config = dict(
    model='class-conditioned image diffusion model',
    dataset='analogue clock faces',
    train_examples=195000,
    image_size=32,
    horizontal_flip=False,
    conditioning='class',
    arch='uvit',
    objective='v',
    cond_dim=192,
    targets=['hour'],
    num_classes=12,
    cond_dropout=0.1,
    norm='layernorm',
    norm_position='pre',
    hidden_act='gelu',
    mlp_ratio=3,
    head_dim=16,
    fused_qkv=False,
    qk_norm=False,
    parallel_block=False,
    dropout=0.1,
    inner_norm=False,
    patch_size=[4, 4],
    layers=8,
    width=192,
    positions='learned',
    init='kaiming_normal',
    residual_init='scaled_by_depth',
    optimizer='soap',
    beta2=0.99,
    learning_rate=0.0033,
    beta1=0.95,
    shampoo_beta=0.99,
    eps=1e-08,
    precondition_frequency=20,
    max_precond_dim=1024,
    one_sided=False,
    adamw_lr_other_params=0.00071,
    max_grad_norm=1.0,
    max_steps=21200,
    batch_size=128,
    epochs=13.9,
    lr_schedule='wsd',
    decay_fraction=0.2,
    final_lr_fraction=0.01,
    warmup_steps=4240,
    weight_decay=0.03,
    adamw_weight_decay_other_params=0.01,
)
Rows from block 2, named by matrix and row number. Rows with one number belong to one neuron. Each number is 50 + 10 x the weight over its row's rms, rounded and kept within 0 to 99. All counts start at 0. After the name is the row's rms in percent of the matrix's.
# fc1: MLP up (model.blocks.2.mlp.fc1.weight, 576x192), inputs 96-191
# fc2: MLP down (model.blocks.2.mlp.fc2.weight, 192x576, transposed), outputs 96-191
fc1.94 096:56 47 43 57 49 69 67 28 48 42 50 51 52 48 58 31 61 56 56 39 53 61 54 61 52 63 58 50 43 48 62 43 56 51 53 45 47 60 59 29 64 43 36 62 51 57 47 54 56 44 38 42 47 38 60 51 41 51 45 54 42 39 64 61 56 55 43 73 52 40 40 61 52 53 45 64 44 66 47 56 46 47 54 60 52 57 51 55 56 57 64 50 44 50 60 55
fc1.95 078:53 55 43 38 49 51 42 53 50 60 57 49 46 44 31 59 42 40 42 48 44 47 45 52 46 43 38 49 54 53 37 64 43 35 39 47 59 47 44 41 38 55 39 72 35 54 49 52 56 59 54 44 52 50 55 48 47 54 51 41 34 77 52 60 44 48 70 59 52 46 61 46 53 35 32 47 57 65 60 42 41 30 43 57 59 34 42 63 41 27 42 55 46 34 44 48
fc1.96 109:51 48 37 38 41 40 69 55 62 58 61 53 72 44 29 56 46 59 44 54 54 53 54 47 55 43 44 28 42 62 36 40 46 34 47 53 44 60 49 64 43 40 46 52 53 47 49 59 37 64 70 46 50 57 41 74 50 43 50 27 42 55 47 47 31 48 55 56 65 52 55 66 63 56 43 54 31 58 56 47 38 47 53 60 58 46 51 59 58 53 35 56 50 58 70 59
fc1.97 109:35 44 49 45 46 58 49 43 66 68 50 49 60 54 50 62 58 49 43 44 44 72 50 52 66 45 68 45 51 54 43 44 38 64 37 61 50 53 45 60 55 58 53 40 57 33 37 49 42 53 47 51 34 46 43 45 44 50 54 35 42 52 40 46 60 63 37 51 44 61 43 54 67 38 43 53 56 53 63 42 56 56 54 61 54 40 40 45 56 56 54 61 58 44 57 37
fc1.98 087:34 50 49 60 57 53 47 66 46 48 37 33 57 47 67 38 44 52 53 36 44 59 45 39 38 56 44 38 50 64 64 46 57 64 41 49 43 32 46 69 43 62 57 51 55 58 46 23 36 61 61 47 56 61 52 30 61 41 36 47 51 45 50 42 57 40 34 40 53 44 44 49 50 49 57 59 56 73 26 37 41 45 53 49 67 51 25 56 48 47 52 48 58 33 39 52
fc1.99 094:66 65 50 40 41 59 56 47 30 49 48 46 45 53 58 46 45 55 44 41 40 41 61 48 68 64 51 48 39 39 39 49 35 44 60 63 58 46 51 60 49 56 32 36 34 51 54 52 41 76 33 43 58 41 25 52 58 54 66 53 40 39 58 51 47 40 35 50 65 33 54 41 52 40 48 61 62 60 54 31 56 56 53 63 60 68 45 43 50 61 48 54 52 63 31 59
fc2.94 097:42 66 37 41 54 56 43 56 66 42 42 47 41 43 45 65 41 48 41 60 34 52 46 44 57 41 58 45 50 53 44 55 59 52 39 63 45 47 52 60 37 52 59 50 53 51 58 43 42 48 33 50 42 46 26 43 35 38 31 47 54 50 53 39 57 38 67 50 35 41 52 54 50 49 52 46 47 48 61 52 52 40 55 51 52 44 65 58 50 66 59 66 57 51 78 68
fc2.95 075:37 48 64 56 46 51 48 50 49 48 34 51 49 60 70 40 52 53 52 62 48 45 68 42 58 59 59 58 42 49 52 40 50 62 55 46 31 58 47 49 67 50 51 35 58 52 44 52 49 40 37 58 58 38 38 57 48 49 52 55 70 28 58 57 62 57 24 55 40 54 42 54 48 64 53 46 47 43 37 76 56 57 43 40 38 64 63 41 68 64 49 52 47 61 53 60
fc2.96 130:45 36 28 54 40 41 59 51 49 58 53 48 61 44 34 44 48 56 47 49 45 54 43 51 52 36 48 35 45 54 42 35 48 40 44 45 43 48 52 70 40 38 35 57 46 53 45 49 33 50 69 38 48 57 34 61 48 48 61 21 32 60 46 38 29 40 65 62 64 46 45 66 51 55 51 54 40 49 55 47 51 43 46 60 63 35 45 57 48 58 38 52 48 63 56 54
fc2.97 081:53 60 73 48 40 51 53 58 31 54 45 61 38 45 54 49 49 60 63 47 47 52 44 27 40 55 33 50 46 41 52 56 64 33 32 54 47 38 48 43 37 50 56 43 48 48 65 37 61 45 43 43 61 69 37 61 57 55 51 48 56 66 45 73 65 53 47 51 48 39 64 53 44 70 51 32 48 42 47 61 49 51 53 33 43 57 65 49 37 49 44 46 48 60 38 44
fc2.98 087:53 47 43 41 51 43 50 30 50 45 61 66 38 51 31 60 56 40 48 54 56 41 58 50 57 54 51 51 51 34 34 41 45 45 60 49 49 60 52 35 64 35 50 48 49 45 49 70 59 34 45 50 48 35 27 67 40 52 65 43 47 47 49 56 41 60 50 64 39 48 52 40 47 44 43 34 30 30 72 52 52 59 51 51 33 43 67 43 48 52 39 44 34 68 52 45
fc2.99 086:56 73 65 46 39 52 49 50 50 48 48 34 62 42 49 38 56 58 58 46 38 37 45 44 49 59 61 59 49 45 58 60 59 60 56 75 41 29 42 57 40 49 53 35 50 41 48 57 42 57 48 86 40 46 44 41 48 36 53 36 49 53 53 37 59 69 30 49 34 53 56 54 58 37 45 53 52 52 46 57 58 53 43 52 50 52 41 37 56 67 56 38 72 36 52 62